Weights of a small image captioner.
Training: muon at rate 0.0088, 7700 steps, batches of 128.
Data: trained on drawn branching plants, 145000 training examples, 6.8 epochs.
Rows from block 2 of the image encoder of a small image captioner, named by matrix and row number. Rows with one number belong to one neuron. Each number is 50 + 10 x the weight over its row's rms, rounded and kept within 0 to 99. All counts start at 0.
After each neuron's rows are labels from the 100 images, of 14976, where the neuron reaches its highest value: "top examples" is what is common among them. Only what is clearly more common there than usual is listed. The data: drawn branching plants.
# fc1: MLP up (encoder.blocks.2.mlp.fc1.weight, 320x80), inputs 0-79
# fc2: MLP down (encoder.blocks.2.mlp.fc2.weight, 80x320, transposed), outputs 0-79

fc1.116:59 54 51 51 38 48 53 25 58 65 57 50 40 37 47 38 59 49 53 65 47 59 52 35 64 54 59 38 46 53 56 55 33 72 50 55 24 54 65 44 48 46 56 66 50 37 41 43 39 55 58 49 55 56 48 44 52 44 44 46 54 33 48 46 44 34 34 71 52 52 35 53 60 34 57 62 49 62 65 45
fc2.116:44 61 67 39 63 69 57 71 36 34 57 37 58 51 53 62 39 41 56 47 47 45 49 63 26 39 59 52 52 54 58 51 76 37 33 39 58 43 29 42 54 66 54 41 52 38 55 50 61 50 41 52 42 46 49 53 64 61 42 49 43 63 41 37 47 59 47 36 43 48 55 49 41 57 52 55 47 51 56 41
top examples: pink blossoms

fc1.269:62 50 48 67 46 33 66 58 56 60 62 39 46 42 41 46 45 58 47 45 44 57 43 49 45 64 54 54 44 57 69 47 40 44 49 29 62 48 49 51 43 38 76 51 57 43 54 69 47 29 51 56 46 51 63 48 29 54 38 42 43 55 48 46 50 52 35 51 55 59 38 59 54 47 56 69 38 58 26 45
fc2.269:46 66 60 42 45 55 45 44 64 50 34 59 52 47 55 44 62 44 68 47 49 41 39 47 53 61 41 63 49 75 35 65 53 48 59 59 52 45 33 34 66 51 33 43 47 39 44 46 58 65 38 39 62 50 37 51 44 49 60 51 58 36 55 46 65 62 64 55 63 40 61 55 57 52 42 26 53 63 53 55
top examples: night; white flowers; wide

fc1.252:63 41 32 51 67 26 59 65 34 57 64 54 40 43 63 61 37 54 65 37 43 36 54 61 31 56 30 63 52 39 52 43 53 47 48 45 42 46 50 51 50 51 64 58 46 47 61 63 68 47 60 36 41 57 58 58 51 48 60 54 42 40 51 48 48 65 66 51 46 51 51 40 47 33 53 48 57 50 45 69
fc2.252:61 53 43 24 47 69 63 33 47 58 44 41 56 57 29 37 62 61 53 56 53 53 47 53 51 61 52 45 38 54 44 51 64 48 52 56 49 48 43 46 53 41 23 58 63 42 39 62 53 51 36 61 59 36 44 51 53 44 37 31 72 51 52 54 53 55 57 69 54 38 50 41 44 55 44 51 37 37 64 53
top examples: night; green leaves

fc1.143:54 47 52 68 33 42 42 32 74 45 66 49 51 56 39 60 41 37 62 42 48 43 67 67 57 39 63 54 57 50 46 48 65 72 45 33 58 51 60 51 43 59 50 56 43 40 49 73 61 46 38 64 59 49 41 42 43 49 58 51 63 45 41 46 53 39 47 39 61 41 45 41 55 43 45 39 59 48 57 35
fc2.143:58 68 40 40 60 35 57 45 32 39 37 55 52 46 58 41 60 58 45 49 34 37 45 43 54 49 56 48 48 43 40 78 35 43 57 48 49 51 44 43 45 62 57 57 41 45 75 58 65 57 44 55 65 44 40 56 42 55 46 56 49 41 48 70 52 53 40 38 66 44 47 51 52 76 31 54 51 53 58 49
top examples: red berries

fc1.153:71 44 36 35 56 51 58 53 52 79 57 62 36 69 66 56 37 57 59 45 64 48 45 58 38 54 53 49 66 56 38 44 39 42 50 57 45 56 47 42 40 49 47 75 51 35 50 58 58 26 57 43 48 49 44 54 48 53 31 58 51 46 51 42 47 55 71 55 36 41 36 47 51 49 47 47 62 56 45 54
fc2.153:43 55 44 40 56 49 57 51 49 53 33 50 47 54 40 33 68 67 51 40 43 53 50 41 39 47 37 52 41 51 46 56 65 41 55 50 47 53 56 45 55 48 39 56 51 60 60 65 47 44 52 62 55 52 60 44 74 63 49 31 56 41 77 49 43 47 35 69 48 57 63 56 51 34 61 29 37 43 68 39
top examples: night; pink blossoms

fc1.317:55 33 58 54 51 51 45 40 43 58 45 49 57 43 60 57 42 43 45 39 50 50 47 52 44 48 53 53 32 64 60 37 54 36 47 50 79 46 51 56 52 38 58 50 46 40 70 66 51 56 40 40 30 51 55 46 30 51 61 53 47 47 75 57 48 45 56 48 63 58 47 54 46 32 70 46 42 24 60 59
fc2.317:50 53 40 46 49 45 55 54 68 46 44 50 48 51 51 57 59 42 45 49 49 41 42 30 64 64 42 45 65 48 32 50 48 61 54 47 35 47 62 50 39 52 33 48 55 54 29 40 51 32 58 44 62 49 58 52 59 44 46 36 65 53 55 62 49 60 59 62 47 28 56 34 59 71 29 42 63 65 40 57
top examples: night; white flowers; wide

fc1.147:44 62 53 49 36 36 59 63 60 33 53 57 45 51 36 48 44 40 66 45 39 53 63 58 47 56 58 46 28 60 58 58 62 49 59 55 27 45 51 42 40 32 49 51 52 68 70 59 57 52 50 43 47 48 22 48 51 64 48 33 63 52 60 46 50 45 56 53 50 45 51 58 42 36 73 59 47 50 52 52
fc2.147:42 43 43 47 46 45 58 40 40 55 54 41 39 63 41 77 51 58 38 47 56 50 30 55 47 39 42 52 64 37 56 39 40 55 73 66 58 56 44 54 51 36 45 55 53 45 46 50 37 49 43 49 41 33 60 73 47 53 38 49 47 55 45 60 39 66 58 48 46 61 58 38 37 70 44 54 48 33 63 63
top examples: red berries

fc1.184:41 56 56 47 50 49 50 51 61 51 45 42 42 37 49 57 40 30 71 63 44 57 45 44 49 59 44 45 31 56 58 50 57 46 74 45 43 44 49 44 63 47 38 61 32 50 56 60 63 64 28 44 46 37 43 58 40 47 54 34 40 56 59 49 63 51 45 59 53 50 53 33 46 67 61 66 69 37 61 43
fc2.184:49 58 58 52 56 45 36 45 46 52 49 51 34 60 57 62 48 34 59 32 45 36 39 55 50 57 49 55 55 38 64 58 44 59 39 40 66 67 50 41 65 42 56 33 59 60 43 74 44 38 71 62 53 66 57 46 59 50 50 61 53 37 44 39 32 36 45 44 43 41 51 55 59 58 38 49 43 39 52 65
top examples: red berries

fc1.158:41 41 62 41 44 49 55 37 59 43 53 58 48 38 45 44 52 36 52 43 48 45 69 48 58 52 71 58 37 61 66 21 55 42 48 65 57 40 58 45 49 44 58 66 49 48 75 55 62 52 41 40 42 64 42 46 49 47 57 70 45 63 50 47 71 49 62 40 51 46 50 49 37 34 42 37 45 40 48 48
fc2.158:57 56 30 57 47 61 46 49 31 43 39 35 71 38 51 66 52 51 46 57 42 59 26 53 31 43 50 45 48 46 48 76 41 60 54 50 55 51 42 52 38 57 45 39 46 44 35 51 53 58 49 67 50 44 58 46 72 46 55 43 35 52 53 60 48 60 47 62 46 68 52 55 69 52 72 48 45 51 53 41
top examples: white flowers

fc1.102:33 61 43 50 58 46 51 19 49 62 55 41 38 62 37 35 63 37 62 50 46 71 65 60 68 54 51 56 56 48 49 46 61 52 55 52 46 45 38 47 52 51 54 61 56 43 44 48 50 42 49 39 46 50 33 54 43 31 54 46 74 58 33 44 56 56 52 56 31 39 54 50 47 69 59 52 55 63 48 40
fc2.102:53 45 52 43 36 47 35 65 52 51 52 48 56 56 63 49 46 65 51 76 51 21 36 47 51 34 59 38 52 29 56 56 48 47 45 52 55 56 59 63 49 53 47 37 55 62 67 53 57 57 29 43 66 43 56 59 45 67 49 62 34 54 45 35 59 34 55 44 51 48 41 42 45 33 45 52 49 54 59 57
top examples: pink blossoms

fc1.136:47 57 59 59 55 55 53 47 68 45 43 44 47 71 45 44 39 46 72 45 44 53 48 35 47 40 49 56 50 51 56 49 44 68 52 52 54 39 58 53 61 45 65 25 55 61 44 49 43 66 67 69 58 38 46 44 36 49 51 25 52 37 60 55 48 49 32 44 41 46 43 49 44 70 48 58 48 67 33 44
fc2.136:50 40 42 63 37 56 37 46 32 51 50 53 56 51 58 48 59 42 48 59 51 41 41 55 52 55 37 55 52 63 52 37 72 36 30 34 54 49 65 45 39 51 57 43 53 65 55 34 48 60 34 35 34 52 59 60 50 33 62 43 53 58 65 46 32 45 46 59 43 48 49 67 72 58 61 54 53 54 59 61
top examples: narrow

fc1.291:75 63 61 45 47 34 50 34 39 49 52 48 54 47 57 49 45 44 49 53 46 49 52 45 52 63 71 42 45 57 57 38 54 66 43 52 37 43 51 46 46 54 22 66 52 46 58 55 38 40 47 68 53 45 41 48 54 51 44 45 69 42 47 68 64 52 43 31 62 47 53 51 62 55 64 67 47 42 52 27
fc2.291:56 60 52 58 74 67 63 60 40 44 53 44 58 40 51 62 49 45 43 43 53 46 61 53 51 51 51 42 53 48 41 68 47 44 40 55 58 37 59 48 53 42 44 38 43 53 44 45 67 61 71 46 42 54 56 60 73 44 51 26 44 48 43 54 29 64 56 49 34 48 42 45 43 40 57 44 56 57 43 79
top examples: pink blossoms

fc1.105:50 46 69 78 54 57 58 46 62 69 54 41 58 59 39 49 42 37 41 49 54 57 48 53 48 43 46 58 36 55 54 45 61 56 45 66 49 35 50 58 69 51 58 36 54 49 35 34 52 74 44 37 48 43 49 44 40 39 50 54 36 47 63 40 51 43 60 48 26 44 37 49 64 46 31 59 56 45 48 51
fc2.105:44 56 51 62 38 42 60 58 62 55 57 47 48 59 69 51 50 45 52 59 53 34 31 51 50 66 47 46 48 57 49 53 52 32 48 51 65 44 45 56 47 52 50 54 50 38 78 29 73 35 52 43 31 47 47 44 38 49 55 42 52 69 48 53 39 36 59 40 38 36 40 57 65 64 41 56 53 58 40 60
top examples: bare

fc1.183:44 32 64 53 52 54 32 63 54 55 52 49 49 59 36 51 53 51 48 42 71 54 55 49 29 47 56 36 37 55 74 54 55 58 29 49 38 55 33 47 54 63 60 44 38 41 64 56 69 46 39 60 52 56 58 44 44 41 49 62 56 50 42 25 44 60 52 56 61 47 51 46 67 35 45 52 61 47 57 54
fc2.183:40 61 48 60 60 54 36 59 58 51 56 57 42 63 54 44 38 54 46 55 53 55 36 72 50 49 48 71 57 40 36 55 43 51 47 43 56 57 48 48 46 42 31 52 47 50 36 33 54 57 51 72 64 59 42 39 48 31 59 62 58 21 75 52 58 35 52 50 50 52 35 44 42 57 48 46 59 55 52 55
top examples: red berries

fc1.300:56 29 70 62 49 64 47 57 45 45 33 56 58 50 36 57 48 50 55 57 55 48 46 51 40 53 48 43 54 40 58 38 39 46 54 47 41 58 42 59 36 29 70 54 58 36 45 61 58 50 45 45 73 68 67 33 42 54 52 51 48 66 42 50 65 57 45 66 49 49 52 42 45 29 34 66 43 49 43 47
fc2.300:54 50 43 50 46 54 69 51 53 48 39 29 40 48 57 67 52 45 49 46 51 59 67 47 53 44 47 59 43 30 40 57 58 57 37 53 60 46 60 25 59 80 53 57 57 52 43 35 39 39 44 45 42 36 37 59 44 42 47 30 44 49 57 56 60 48 39 39 44 58 50 70 64 62 61 41 43 48 44 54
top examples: white flowers; narrow

fc1.120:44 55 50 73 51 56 50 62 57 47 63 60 51 33 58 52 44 35 52 41 49 52 42 35 58 56 44 53 34 74 47 36 54 62 44 44 43 55 73 52 53 52 49 44 43 52 36 61 41 52 47 56 47 48 70 35 50 38 58 34 50 54 59 50 40 53 61 56 67 54 38 60 59 53 62 25 59 32 49 50
fc2.120:62 41 58 37 41 52 54 49 55 66 47 45 41 42 48 53 41 64 36 55 59 32 70 48 32 72 63 57 52 55 47 67 62 49 54 62 54 52 33 63 51 47 44 42 60 27 60 51 60 44 36 47 43 53 43 67 53 55 41 44 62 45 35 42 60 59 60 59 40 44 55 43 28 49 38 57 55 58 45 54
top examples: two-way forks; wide

fc1.156:60 69 59 44 46 58 45 58 61 51 65 36 45 39 64 53 57 48 43 45 41 49 66 48 38 48 38 40 48 36 41 57 51 57 55 58 35 50 42 63 40 50 37 50 38 55 46 41 56 54 47 45 47 57 42 50 53 50 52 53 55 55 33 59 47 38 38 63 38 40 37 50 84 31 40 61 72 67 53 55
fc2.156:45 30 56 50 63 45 50 57 39 58 54 50 56 52 45 62 29 59 62 32 80 42 44 64 47 43 40 51 42 54 62 42 46 50 40 52 68 39 63 38 27 52 50 42 59 52 42 60 66 57 40 58 46 41 59 61 61 49 44 46 46 49 53 46 46 51 49 36 70 65 47 47 44 62 49 51 26 43 49 52
top examples: red berries

fc1.126:59 41 67 42 37 44 36 51 60 43 70 52 66 57 45 52 54 58 47 46 52 65 57 52 49 49 38 41 57 27 46 58 43 54 39 51 52 45 50 49 48 58 64 38 45 45 41 51 62 55 39 46 54 73 50 39 42 71 55 40 69 35 54 45 33 57 47 61 44 61 51 42 51 47 40 51 39 67 27 66
fc2.126:55 52 59 65 56 66 55 51 29 60 23 56 44 44 38 45 56 63 60 65 45 47 46 51 68 45 61 55 55 56 53 53 50 53 27 56 55 32 53 66 67 63 50 57 45 55 55 42 41 57 78 53 50 37 53 58 53 36 47 53 44 48 50 49 57 58 45 49 48 40 43 29 44 40 49 35 47 38 41 54
top examples: two-way forks

fc1.48:39 37 49 62 76 56 52 62 48 47 43 59 48 53 43 58 55 47 60 44 51 35 40 48 56 57 42 46 48 69 50 42 45 55 38 47 64 52 64 53 52 49 58 36 38 40 50 59 54 47 47 54 60 59 75 27 52 33 67 51 36 63 40 55 44 59 58 39 52 53 47 49 52 54 55 26 55 25 41 51
fc2.48:71 35 54 50 24 56 46 44 60 55 60 40 46 37 58 57 40 57 38 42 49 43 46 50 48 78 66 34 54 46 59 65 50 33 57 45 35 54 56 57 55 53 42 54 68 46 46 37 51 45 56 43 44 53 41 71 47 55 32 48 59 47 54 40 62 46 59 55 46 55 42 45 38 65 38 58 46 67 51 49
top examples: white flowers

fc1.255:36 49 46 64 40 70 43 43 47 43 34 45 57 43 40 54 54 57 63 54 66 42 47 38 46 34 47 52 42 46 46 51 60 73 52 42 45 57 55 39 39 43 59 62 73 52 30 54 55 47 26 56 50 65 56 45 33 64 44 54 60 54 60 57 67 35 58 56 48 53 62 52 40 47 43 53 39 60 37 47
fc2.255:50 45 61 49 50 56 76 60 64 29 53 55 32 46 62 55 57 56 43 52 49 44 75 48 51 44 66 57 36 51 30 38 51 47 32 56 50 45 54 69 43 66 46 48 49 53 56 39 54 61 53 29 43 47 27 42 54 38 44 42 45 68 57 47 54 54 43 53 47 63 50 46 45 57 47 62 54 35 54 42
top examples: autumn leaves; night

fc1.0:78 55 43 63 38 57 39 59 51 52 58 33 52 47 66 50 33 43 37 50 36 55 37 47 47 59 32 39 71 45 44 31 47 39 39 47 60 64 45 51 44 40 53 54 42 55 63 61 56 31 54 63 58 55 58 54 43 68 47 60 51 58 33 46 40 45 56 57 52 46 48 48 60 51 36 68 42 54 56 48
fc2.0:53 47 46 44 58 45 51 36 56 53 26 67 39 44 51 44 78 65 63 47 48 44 57 55 57 59 45 54 35 46 46 63 50 47 59 53 47 42 61 57 51 42 29 53 37 34 49 61 37 53 66 48 45 68 39 34 53 46 49 48 66 48 71 48 58 60 47 40 47 38 54 53 55 41 56 25 47 51 42 46
top examples: night; white flowers

fc1.304:59 43 57 45 60 52 46 47 49 46 50 70 67 56 60 47 42 53 34 51 58 57 53 36 51 46 38 49 48 51 40 60 60 64 39 46 44 63 42 51 44 42 45 26 42 60 47 57 41 52 57 57 76 56 44 34 49 33 51 56 42 61 45 47 62 55 45 32 25 55 70 40 48 55 43 53 46 68 45 32
fc2.304:47 53 55 57 44 54 60 56 51 65 52 38 34 55 38 38 62 51 59 55 40 45 63 52 50 56 70 41 70 42 58 40 42 37 73 50 45 41 54 60 58 71 58 65 57 66 49 30 50 46 53 44 35 34 56 61 49 57 44 39 49 56 48 57 54 62 53 40 51 52 23 65 48 49 49 45 59 39 40 60
top examples: green leaves

fc1.17:62 49 32 43 57 29 43 46 39 37 54 58 66 54 57 33 53 52 31 53 54 51 41 52 58 68 45 56 45 58 37 39 64 38 63 51 51 32 52 43 46 54 28 55 54 61 48 47 35 37 52 66 44 48 49 50 59 59 55 56 58 44 46 67 61 61 49 35 56 35 55 41 59 68 47 64 58 53 37 51
fc2.17:63 51 64 56 69 54 56 44 52 55 34 47 37 32 65 57 49 48 56 47 42 45 52 40 48 41 46 32 51 32 51 64 51 56 38 53 47 44 55 64 47 58 44 62 42 43 54 47 62 47 74 34 54 46 66 55 63 53 48 31 59 43 69 54 24 58 39 37 45 52 52 51 56 36 58 34 52 42 44 53
top examples: pink blossoms

fc1.144:46 41 54 48 52 53 54 31 64 53 56 44 37 52 52 53 46 49 68 47 45 54 38 49 63 54 52 61 46 62 59 34 57 56 33 73 51 46 55 46 44 64 43 70 52 52 62 55 36 42 45 45 26 57 34 49 62 31 68 51 61 51 43 42 62 60 51 40 64 50 52 45 57 49 62 57 37 38 40 31
fc2.144:67 47 51 46 41 60 58 52 34 40 55 58 60 35 63 46 44 33 20 57 49 40 45 32 53 54 46 40 55 32 33 67 46 47 53 42 53 55 50 50 64 53 42 36 36 43 39 52 72 52 64 57 59 48 57 49 51 67 47 52 35 56 41 59 40 67 43 55 44 54 54 57 52 55 65 41 57 62 48 57
top examples: pink blossoms; wide

fc1.208:50 47 57 45 40 38 51 58 63 45 56 50 41 45 57 52 51 48 46 44 44 41 45 47 51 68 60 62 48 71 47 16 36 33 63 53 54 51 62 45 45 47 42 71 45 26 60 39 68 39 48 54 59 52 47 41 60 59 52 55 39 63 57 58 28 48 59 51 44 46 47 36 46 46 61 47 63 43 46 59
fc2.208:59 48 40 38 48 58 34 45 59 48 32 46 52 52 62 52 67 34 49 38 53 59 51 31 52 44 33 45 53 53 45 78 63 55 53 46 53 42 45 68 49 45 43 38 66 59 57 60 39 54 63 48 45 42 51 48 60 53 52 46 69 37 60 51 53 63 28 49 50 48 57 53 52 53 52 31 25 40 38 48
top examples: autumn leaves; wide

fc1.196:48 38 63 39 36 46 51 22 52 56 52 39 65 69 58 61 46 46 42 49 23 60 53 55 61 51 59 47 45 60 48 60 50 45 50 36 54 49 50 46 61 25 46 39 59 44 31 59 48 43 63 51 48 55 55 44 41 67 39 55 45 63 37 32 53 55 62 53 41 50 56 58 39 50 60 52 67 55 41 55
fc2.196:41 51 56 42 48 30 56 73 41 53 53 46 39 46 33 65 48 59 62 42 65 48 58 43 55 55 50 44 39 39 51 54 31 60 54 58 41 41 57 60 42 53 53 57 45 42 48 56 41 63 47 47 45 54 57 57 64 66 60 30 43 45 64 48 25 65 53 49 45 53 56 42 63 41 25 53 41 50 68 44
top examples: two-way forks

fc1.63:45 59 62 58 52 40 44 41 49 65 46 50 67 49 48 73 49 32 35 49 55 38 30 55 62 28 47 62 42 44 60 53 44 58 25 65 49 64 68 48 41 45 49 48 34 55 65 55 66 43 39 45 46 47 67 47 46 64 39 41 65 48 45 48 45 44 41 51 46 53 40 50 50 47 49 68 57 57 56 47
fc2.63:40 37 41 43 47 45 48 69 44 55 44 51 54 61 54 37 50 50 39 59 55 58 36 61 61 27 56 57 57 48 54 48 40 55 39 58 55 34 51 51 56 41 54 72 36 51 64 54 56 58 53 60 45 30 39 63 72 56 49 48 36 44 53 35 48 50 63 50 50 44 59 34 52 38 73 36 35 58 41 58
top examples: green leaves

fc1.285:53 53 49 46 48 57 51 54 47 56 58 61 28 48 45 40 53 59 68 50 77 49 68 44 42 47 53 41 46 44 31 57 71 49 57 47 36 35 39 51 55 35 42 48 44 51 56 40 56 55 36 47 51 55 32 53 50 52 49 33 53 74 44 55 46 42 65 36 55 36 55 56 62 58 70 42 65 45 44 55
fc2.285:56 58 50 44 61 51 44 45 52 43 49 36 44 56 35 48 57 57 45 56 41 51 46 64 28 43 57 51 60 37 63 25 51 51 63 40 56 48 62 31 43 41 52 42 60 47 41 55 61 50 40 54 49 41 58 56 55 52 56 59 44 45 46 55 42 66 42 66 52 64 49 39 33 33 29 65 62 68 70 57
top examples: night; pink blossoms

fc1.26:51 70 50 54 34 54 30 47 50 48 60 41 44 61 51 57 39 45 49 35 51 60 76 49 56 50 59 40 52 35 46 59 49 65 37 53 42 46 55 52 47 43 54 44 60 73 56 45 62 51 55 60 56 47 63 54 51 45 40 41 59 44 43 42 51 65 36 59 56 21 36 40 63 47 55 46 25 57 54 56
fc2.26:46 40 58 51 43 33 62 43 54 58 24 41 47 39 60 48 62 56 47 58 50 48 48 59 36 42 44 40 51 61 58 41 60 52 52 46 59 45 59 32 60 45 63 41 37 25 49 53 36 70 55 49 51 55 47 39 39 44 53 58 63 53 51 65 31 44 47 42 47 46 69 55 31 56 69 50 60 63 47 47
top examples: pink blossoms

fc1.237:42 50 46 49 61 68 32 48 42 44 47 49 50 53 60 46 49 52 29 39 60 65 39 41 51 46 50 48 35 38 43 68 41 72 45 34 48 57 66 44 59 42 50 61 35 27 54 42 62 48 45 40 61 54 52 40 52 43 40 29 56 53 43 70 52 49 65 63 51 58 49 68 62 53 51 51 38 57 52 59
fc2.237:44 40 65 47 22 40 61 61 45 40 57 60 49 43 53 42 69 35 67 46 47 46 59 45 52 30 57 52 43 46 61 59 51 47 64 57 57 50 50 44 51 40 57 46 36 44 57 32 52 47 38 60 48 39 24 59 54 59 48 60 48 57 59 52 56 54 50 64 55 54 22 42 41 57 58 34 52 60 52 60
top examples: autumn leaves; night

fc1.212:29 52 44 50 47 46 39 43 50 42 62 30 58 62 61 34 53 45 53 45 57 83 57 45 45 59 35 44 47 60 39 47 31 62 52 49 53 34 48 52 39 57 42 64 55 46 64 62 44 66 36 42 53 49 52 70 48 56 55 59 48 43 54 40 60 38 66 42 60 39 61 52 58 50 55 53 41 54 34 43
fc2.212:48 46 51 48 47 57 38 50 55 51 66 50 44 54 32 47 53 64 39 67 53 23 30 61 48 49 59 52 57 38 52 51 37 60 70 46 48 45 49 57 46 54 40 41 40 57 61 41 55 38 74 39 52 40 39 47 40 46 55 77 44 39 58 55 54 56 46 49 47 66 46 61 52 71 57 55 40 63 44 37
top examples: red berries

fc1.157:64 50 64 58 45 43 63 52 45 42 57 50 65 50 32 58 42 41 48 69 52 60 52 54 42 52 44 55 53 62 50 56 51 49 51 42 29 68 33 62 56 37 44 58 66 38 41 52 57 47 47 53 66 41 43 48 31 52 50 51 44 38 48 82 45 41 41 55 40 47 55 51 73 51 35 49 47 32 57 46
fc2.157:44 38 50 59 64 44 54 52 60 67 48 46 26 50 48 63 54 63 56 49 63 48 53 33 55 62 25 39 46 26 47 63 39 31 59 57 56 41 62 50 50 56 51 57 44 36 41 34 60 45 61 40 58 61 55 38 47 34 45 41 58 58 45 45 58 52 41 45 63 58 42 51 42 61 58 56 61 66 50 47
top examples: bare

fc1.125:63 48 40 47 62 64 50 48 36 51 43 45 51 52 34 59 48 40 35 47 49 58 38 51 57 37 46 47 71 48 53 38 64 51 72 44 50 64 49 36 55 54 42 32 62 51 46 54 57 53 41 68 62 55 56 44 31 53 44 27 55 56 43 51 48 47 67 61 50 41 41 62 59 61 59 51 43 25 40 62
fc2.125:53 55 47 50 54 55 49 64 63 53 51 48 24 42 63 67 47 61 44 46 51 32 48 30 37 53 65 52 48 57 48 66 38 45 47 54 46 54 59 63 30 44 48 54 31 45 27 33 51 50 54 45 46 46 55 67 47 48 58 67 37 44 61 33 56 43 45 52 53 54 60 44 38 51 41 54 72 62 57 44
top examples: night; pink blossoms

fc1.309:57 59 57 56 42 42 58 53 50 44 40 68 58 53 43 45 40 65 58 45 43 56 42 44 61 68 71 47 47 51 60 37 53 68 36 51 52 31 59 63 59 46 42 40 53 54 64 34 48 58 27 66 51 48 43 43 60 49 48 57 45 35 38 31 47 51 49 43 41 45 44 38 37 48 65 71 62 53 58 46
fc2.309:52 37 46 36 26 69 58 45 34 38 54 38 41 60 41 65 40 60 47 43 69 57 54 53 43 59 50 39 56 55 59 51 43 55 54 40 59 48 48 64 61 59 57 45 64 60 33 45 73 50 48 56 54 55 52 55 43 57 48 50 47 44 58 47 37 58 46 67 50 56 52 38 35 66 63 35 36 42 31 50
top examples: narrow

fc1.21:37 42 61 45 61 57 37 27 49 55 46 51 47 54 45 45 51 34 48 35 44 57 60 49 41 46 43 24 62 55 60 35 66 72 64 37 45 50 61 65 41 58 43 58 47 51 48 46 57 49 39 48 61 53 54 49 53 54 30 31 50 48 55 48 45 53 52 42 34 47 57 55 50 74 56 50 57 63 71 51
fc2.21:47 53 43 40 27 59 54 47 55 65 50 49 26 80 56 41 40 41 69 55 54 57 44 36 61 32 61 62 52 39 53 55 50 45 42 39 48 54 45 57 46 58 54 53 56 70 60 39 56 74 53 51 47 42 46 41 51 49 46 44 48 49 41 46 50 62 63 59 64 48 56 46 46 31 50 50 45 45 52 27
top examples: autumn leaves

fc1.107:66 63 58 47 35 40 52 50 44 42 52 47 51 46 54 52 44 47 42 52 49 58 43 41 44 66 66 47 47 55 56 41 52 60 42 49 27 41 61 45 58 54 29 67 55 43 50 53 42 53 56 70 60 41 38 51 50 69 43 38 71 34 45 72 56 52 49 29 67 46 44 59 60 58 55 62 47 45 50 31
fc2.107:46 64 46 66 74 72 55 54 42 39 55 49 49 50 44 59 58 43 64 55 56 54 65 62 36 46 48 40 47 53 55 69 39 45 44 51 55 37 52 51 57 43 39 44 38 48 46 58 66 59 64 36 47 49 57 47 62 33 45 33 46 55 48 42 37 52 49 62 28 57 44 39 40 37 60 51 58 55 46 75
top examples: pink blossoms

fc1.119:37 36 49 48 47 58 53 35 54 38 56 50 52 48 48 53 54 46 63 51 49 57 52 68 63 49 48 59 30 77 58 33 71 57 45 69 43 24 51 42 50 50 49 64 48 50 54 53 45 45 42 61 37 55 27 57 54 38 72 58 56 48 41 46 61 41 49 46 62 49 45 48 53 47 51 45 60 53 32 38
fc2.119:69 57 51 51 41 50 51 54 34 42 57 44 55 43 64 42 40 43 24 44 54 42 37 29 50 51 62 39 59 26 39 64 47 49 52 52 57 73 47 43 50 56 52 48 31 53 46 59 80 62 56 59 61 47 59 30 58 56 45 52 44 40 51 58 48 56 39 50 43 64 46 46 46 51 55 50 53 52 64 55
top examples: red berries

fc1.40:50 43 63 52 51 53 68 60 55 46 40 42 58 46 54 47 70 44 44 67 59 45 51 52 64 77 61 54 38 44 41 37 47 49 50 69 36 35 54 55 50 30 69 52 47 43 46 49 53 31 52 40 58 54 36 49 50 51 66 49 46 59 58 44 55 51 62 44 50 56 54 28 60 49 58 52 50 33 26 44
fc2.40:48 53 44 63 28 43 46 39 58 30 45 23 52 52 56 44 34 36 53 47 65 59 55 47 54 39 58 51 57 32 59 54 49 47 40 28 70 71 67 52 40 68 53 56 66 60 57 40 46 40 40 61 48 51 47 59 46 54 43 47 51 60 50 55 71 52 54 54 58 50 46 56 53 61 44 45 36 45 48 54
top examples: white flowers